Rows from block 8 of the image encoder of a small image captioner, named by matrix and row number. Rows with one number within an expert belong to one neuron, the router's apart. Each number is 50 + 12 x the weight over its row's rms, rounded and kept within 0 to 99. All counts start at 0. After the name is the row's rms in percent of the matrix's.
Before each expert's rows are labels from the 100 images, of 14848, where the router gives the expert most weight on average: "responds to" is what is common among them; "patch colour" is the nearest of a few named colours to the mean colour under the peak. Only what is clearly more common there than usual is listed. The data: procedural textures in two colours, tilted and lit.
# router: router (encoder.blocks.8.mlp.router.weight, 4x256), inputs 192-255
# gate: expert gate (encoder.blocks.8.mlp.gate, 4x256x256), inputs 192-255
# up: expert up (encoder.blocks.8.mlp.up, 4x256x256), inputs 192-255
# down: expert down (encoder.blocks.8.mlp.down, 4x256x256, transposed), outputs 192-255

# expert 1
responds to: white; ground colour: white; honeycomb
patch colour: pink
router.1 096:52 68 35 44 71 58 62 59 55 25 59 50 42 56 49 63 48 56 53 26 61 60 74 42 51 46 49 52 46 52 64 59 47 46 43 51 58 83 45 39 65 53 56 48 48 33 54 39 30 60 65 61 65 49 38 66 37 69 45 67 51 55 54 56
gate.32 102:45 47 57 43 64 54 52 40 65 33 53 52 43 52 49 40 64 45 52 89 52 34 38 45 67 65 61 47 49 74 32 54 40 60 55 49 59 50 43 59 56 52 38 55 54 59 46 55 54 50 48 37 41 65 61 56 65 66 31 69 49 47 49 70
up.32 104:49 42 37 42 43 52 58 62 40 50 44 32 69 35 37 45 40 66 49 37 45 43 55 27 47 25 37 65 61 34 56 31 74 58 50 43 61 62 37 68 32 48 33 24 21 34 57 50 72 53 47 59 38 61 55 48 41 64 57 70 49 61 57 39
down.32 104:64 65 40 38 73 45 41 49 54 46 51 41 37 04 71 28 37 47 55 57 42 49 55 40 63 44 39 65 52 40 36 30 38 49 34 57 62 44 56 36 36 47 35 40 23 48 37 38 48 42 50 77 69 57 28 51 63 44 60 51 58 41 64 48
gate.33 103:48 47 62 53 63 75 54 75 69 46 36 39 22 60 46 41 63 74 33 26 33 69 53 47 48 57 75 37 47 37 69 51 52 30 39 68 56 64 49 56 61 49 34 62 45 60 46 48 61 64 40 73 50 54 68 49 69 56 50 54 32 54 39 37
up.33 103:37 56 39 66 38 85 26 61 44 73 44 38 36 64 46 54 65 55 58 36 59 70 50 41 70 44 61 48 48 28 48 46 62 49 41 65 67 50 44 64 62 48 33 52 49 18 73 57 63 41 60 58 75 53 41 58 51 62 53 58 48 42 40 53
down.33 108:35 71 76 44 43 44 49 38 34 43 48 45 49 57 48 60 55 56 60 40 55 31 27 50 57 42 63 39 48 54 69 38 40 53 54 29 51 78 58 40 63 48 43 27 45 57 59 64 80 53 56 50 56 33 50 58 56 52 35 68 58 38 54 44
gate.34 108:37 43 58 58 42 53 70 66 54 40 55 54 40 52 45 57 59 47 48 39 69 55 47 60 35 67 58 56 70 37 80 52 39 83 42 92 50 67 54 61 67 39 38 51 30 55 61 59 45 48 38 46 43 47 49 52 59 63 60 36 42 55 62 76
up.34 113:51 58 31 31 46 46 50 68 62 66 39 55 64 47 27 64 42 54 44 53 29 61 46 74 48 58 44 52 73 32 61 57 36 56 42 58 68 53 60 68 57 59 27 36 31 22 62 61 36 52 50 62 54 66 51 52 60 47 43 45 61 64 49 45
down.34 121:36 57 42 49 64 57 30 53 35 51 68 33 17 49 56 62 54 47 61 47 51 50 35 24 33 67 25 44 71 70 44 56 43 70 46 58 49 49 63 33 51 50 33 77 56 59 45 40 34 41 54 63 63 62 58 58 57 61 66 43 56 68 48 49
gate.35 101:39 60 43 39 52 52 55 42 57 49 64 54 50 51 35 39 49 66 84 51 28 74 41 32 50 24 45 49 57 37 46 42 53 52 36 36 48 63 36 31 48 32 55 25 57 41 61 59 30 47 51 53 59 56 40 47 37 26 39 63 51 40 64 58
up.35 100:62 41 57 52 58 38 56 63 49 49 55 43 50 67 37 40 32 49 43 42 32 45 48 66 54 43 54 56 63 44 53 51 62 39 43 41 51 59 56 46 47 53 47 80 41 48 31 72 67 41 76 46 72 60 35 54 37 71 27 63 35 47 31 54
down.35 103:54 33 45 56 56 71 27 36 48 71 41 83 54 60 45 39 37 60 56 40 47 64 46 66 49 51 53 49 35 51 56 35 87 56 57 54 53 43 40 60 53 62 46 51 49 50 41 53 48 69 49 33 50 42 29 57 33 56 34 35 63 41 55 66
gate.36 093:55 48 61 47 53 57 58 48 72 64 57 48 76 50 42 63 59 40 70 57 52 26 51 54 52 15 50 65 44 40 41 34 25 47 37 65 54 44 49 33 42 58 46 33 45 48 39 57 37 62 47 40 54 38 55 52 59 53 52 47 55 37 70 62
up.36 098:50 30 44 56 28 45 54 45 64 40 72 38 36 45 43 64 56 47 50 39 62 44 66 39 60 39 54 43 40 70 61 41 57 58 37 56 44 36 56 31 29 63 38 65 50 64 60 53 53 51 42 58 48 26 46 40 53 58 67 60 48 48 42 54
down.36 097:70 61 73 31 54 50 48 59 47 68 53 26 38 52 45 42 32 52 65 52 57 49 36 66 54 59 38 62 53 45 70 43 25 56 58 66 54 40 46 51 43 55 57 66 36 52 59 60 46 34 38 50 61 41 47 56 34 36 59 70 43 44 57 45

# expert 3
responds to: black; fine scale; ground colour: black; pattern colour: black
patch colour: brown
router.3 096:35 36 56 55 49 41 44 66 43 43 49 39 48 36 47 46 36 46 44 48 54 45 36 37 67 38 61 57 63 59 65 47 58 42 28 46 41 68 51 32 33 75 30 54 23 49 57 56 29 37 30 48 53 47 45 34 63 48 49 47 47 45 57 47
gate.32 101:62 55 40 73 54 48 54 44 49 64 39 38 39 34 47 45 31 43 36 51 65 33 57 65 40 23 47 49 45 39 58 65 53 43 39 37 57 36 61 44 24 44 48 53 62 49 33 50 46 44 40 47 42 53 69 45 29 43 43 31 79 56 77 69
up.32 104:66 65 49 49 37 36 56 42 38 63 51 54 34 42 70 54 58 31 53 62 61 55 48 60 55 31 49 76 53 59 41 52 60 47 46 46 45 45 49 42 31 75 59 43 59 67 44 67 38 45 34 54 63 38 43 64 26 58 32 41 57 40 50 34
down.32 104:60 44 39 60 47 36 62 40 42 61 65 68 54 37 50 45 44 51 73 44 44 43 48 69 52 48 67 46 42 36 55 38 65 46 49 67 55 44 52 45 55 77 53 75 40 26 61 63 60 56 49 56 29 59 56 55 59 32 76 53 31 27 71 53
gate.33 094:66 70 40 34 46 69 60 46 64 43 50 36 40 67 28 50 70 45 41 52 51 55 47 44 64 48 64 51 67 40 56 48 45 58 71 57 52 36 47 28 57 65 58 45 34 42 36 41 63 70 45 60 46 37 79 49 50 44 48 37 44 53 46 47
up.33 093:41 72 46 30 33 46 65 37 43 30 58 53 38 42 30 42 53 30 52 66 69 26 19 33 70 47 34 43 47 34 44 48 22 62 58 41 52 51 59 54 46 69 63 61 49 26 40 59 49 69 35 53 62 56 45 62 68 51 51 46 42 42 43 61
down.33 088:49 65 45 41 56 40 32 46 32 26 56 26 39 46 50 39 40 50 63 39 45 49 42 36 68 50 54 49 48 50 42 36 35 74 38 59 43 45 38 59 62 41 35 45 46 31 30 51 43 59 52 53 65 50 49 54 76 69 34 45 65 50 61 33
gate.34 096:46 57 56 53 54 42 66 61 47 26 50 24 39 66 38 55 62 43 33 59 48 60 50 45 48 42 57 71 67 47 72 57 36 51 41 51 51 57 62 62 38 51 41 55 39 63 60 47 48 44 49 38 67 66 24 61 30 47 22 40 59 64 69 41
up.34 100:56 65 61 58 43 48 63 65 59 42 59 55 28 63 41 62 53 24 57 56 48 48 49 47 35 66 44 61 57 50 67 54 39 44 47 39 38 48 53 43 66 30 46 43 43 59 56 55 60 63 48 72 32 50 43 55 23 44 36 46 49 43 57 46
down.34 094:30 37 40 62 49 77 56 72 68 47 43 46 64 76 43 51 52 29 48 49 55 49 45 43 44 63 48 54 52 54 46 59 34 54 44 77 36 67 51 68 40 47 68 50 55 58 66 34 28 51 25 32 65 80 27 40 40 53 47 44 50 65 59 42
gate.35 104:44 29 55 36 39 40 41 48 54 67 56 43 57 66 39 65 51 23 43 52 63 54 53 61 40 58 46 64 61 55 49 36 79 58 45 57 63 55 54 50 41 43 54 73 59 57 42 61 56 60 53 60 37 56 41 48 49 34 61 56 55 35 45 25
up.35 100:52 60 51 54 25 64 47 36 49 31 62 41 42 34 55 61 50 55 29 68 41 21 44 43 35 37 37 63 36 46 42 42 56 43 68 33 62 44 24 47 33 49 46 45 36 31 61 65 47 63 34 27 67 83 65 66 62 60 63 50 41 61 50 42
down.35 104:58 35 43 40 55 54 42 60 66 53 38 55 51 37 37 55 53 32 63 49 40 35 35 46 39 72 65 59 61 46 28 37 35 50 63 59 38 59 37 61 46 63 58 63 67 44 50 67 23 25 31 53 60 46 39 42 38 38 44 47 29 58 22 52
gate.36 105:40 29 49 48 81 39 58 64 71 27 58 49 44 46 67 43 49 56 56 35 44 48 41 37 30 43 58 45 45 63 53 28 37 62 40 56 59 50 58 46 58 42 49 86 65 52 51 62 59 73 44 44 30 44 46 51 32 60 64 53 51 39 47 54
up.36 102:43 40 46 60 48 49 60 43 51 52 32 57 42 64 56 53 50 54 47 35 61 35 56 38 21 43 70 71 65 39 21 42 38 41 50 47 52 56 51 45 29 54 57 58 50 48 59 47 66 41 47 60 38 55 45 36 20 45 33 42 39 33 56 55
down.36 102:55 67 69 57 57 63 63 51 44 38 52 43 48 63 68 56 53 58 50 41 54 43 39 41 45 72 49 41 72 69 58 50 61 50 59 38 49 77 65 25 52 28 31 39 41 74 52 58 38 57 35 37 54 45 62 56 49 58 27 37 52 44 46 36

# expert 2
responds to: teal; green
patch colour: green
router.2 089:42 67 52 54 46 28 36 55 60 42 43 58 68 43 56 36 26 52 56 61 44 46 55 29 49 48 28 41 70 65 62 48 51 50 61 38 45 40 73 58 35 51 47 46 37 48 40 26 12 53 40 43 73 31 51 52 32 69 57 67 61 43 43 68
gate.32 095:28 48 60 46 62 65 63 44 48 60 47 40 51 64 54 46 68 71 39 34 42 41 48 31 57 36 51 80 51 77 61 59 28 42 41 54 62 45 33 26 46 41 39 51 44 47 62 57 52 60 49 38 51 69 59 30 50 54 52 42 46 52 58 25
up.32 093:57 55 50 54 36 64 58 55 43 52 42 41 42 49 40 76 56 69 44 57 50 41 77 62 54 42 61 46 53 56 68 65 57 60 51 60 81 37 65 60 73 56 40 53 50 40 56 45 75 55 56 37 55 40 47 31 66 29 52 50 66 66 49 55
down.32 086:52 46 49 36 47 51 28 54 48 45 35 48 45 55 51 71 49 60 68 49 13 36 40 57 54 55 58 48 45 51 38 41 53 57 43 38 51 68 49 50 42 67 49 48 57 43 39 66 62 46 76 55 52 34 38 41 62 44 47 31 63 39 43 36
gate.33 103:42 55 31 52 53 40 56 49 40 54 63 42 57 46 55 56 59 74 33 53 56 68 51 65 57 43 69 31 55 57 69 48 76 36 40 59 48 53 51 58 62 58 45 31 39 28 62 66 50 47 59 58 66 71 47 59 37 48 72 53 46 56 46 47
up.33 103:53 62 51 50 34 67 45 49 54 35 50 31 56 50 53 54 42 26 41 66 77 56 58 71 52 58 76 40 70 39 64 39 60 51 40 63 65 43 45 37 33 53 44 36 55 31 36 42 44 38 32 62 30 31 56 49 62 66 61 53 52 36 38 59
down.33 103:22 33 58 71 65 56 55 58 40 49 52 61 44 61 84 61 67 40 44 56 70 51 64 45 56 50 46 37 66 57 36 60 65 48 59 42 39 42 46 31 52 41 42 62 59 47 28 39 43 45 60 42 35 55 47 70 28 47 72 30 36 51 55 41
gate.34 091:57 60 41 62 54 71 33 43 57 71 44 50 52 37 40 47 59 48 72 53 66 48 89 58 68 55 71 41 47 28 66 39 66 57 43 48 66 41 63 50 62 52 36 49 43 45 47 40 65 43 46 57 41 42 61 51 65 59 44 43 30 58 57 32
up.34 092:43 52 45 57 57 54 40 58 51 48 41 19 43 43 67 46 54 32 21 46 29 47 51 49 41 39 37 66 32 73 59 46 64 50 61 57 41 55 50 37 47 48 61 61 35 56 59 38 58 43 55 60 63 50 47 52 51 65 43 37 45 37 46 69
down.34 085:46 46 45 45 58 35 47 66 51 45 50 57 25 49 35 28 49 49 49 47 56 49 45 71 64 29 73 51 52 49 44 35 65 50 45 55 35 52 59 66 54 56 42 56 30 38 46 49 53 62 70 35 16 58 61 44 67 37 63 42 52 45 56 58
gate.35 100:61 60 59 71 77 49 28 46 58 51 48 48 36 41 53 63 45 51 12 38 53 63 63 58 49 51 49 57 62 50 70 44 62 15 46 51 25 49 41 63 29 61 37 57 47 49 69 67 35 50 50 79 57 50 45 62 22 42 69 56 54 23 74 58
up.35 099:69 53 63 69 68 34 34 53 47 32 50 57 45 55 47 53 59 63 25 35 54 65 56 31 42 61 46 54 57 51 69 57 44 36 40 49 28 55 35 73 49 60 53 58 58 58 60 55 30 45 40 64 50 41 28 59 28 40 64 46 51 51 66 52
down.35 101:56 60 66 35 41 53 66 60 43 39 49 60 34 40 49 39 62 69 43 52 35 53 49 55 41 71 44 59 38 52 54 71 78 41 39 51 57 50 43 60 54 40 36 63 64 53 57 67 65 30 49 56 40 52 52 55 55 51 55 30 50 52 46 62
gate.36 102:55 52 49 77 64 43 59 38 71 47 59 66 48 61 34 68 60 53 58 47 57 53 67 40 52 54 76 44 46 64 48 56 64 32 55 45 48 54 53 59 62 56 62 49 35 50 44 63 56 55 40 68 40 66 46 39 37 58 47 67 35 54 56 65
up.36 098:56 30 55 46 42 67 46 60 52 28 39 25 55 41 73 43 54 34 26 42 37 58 44 59 39 48 66 56 43 63 57 62 77 54 56 65 64 56 38 36 49 48 42 63 64 71 45 65 75 58 47 48 49 58 50 53 32 49 50 29 82 43 56 42
down.36 096:45 46 36 46 66 56 55 59 44 34 52 47 29 40 61 38 46 43 32 48 39 41 39 48 78 51 50 49 59 44 53 44 46 42 22 41 48 53 61 38 42 36 44 13 36 45 46 50 51 51 68 74 54 47 43 41 48 62 56 58 49 49 49 60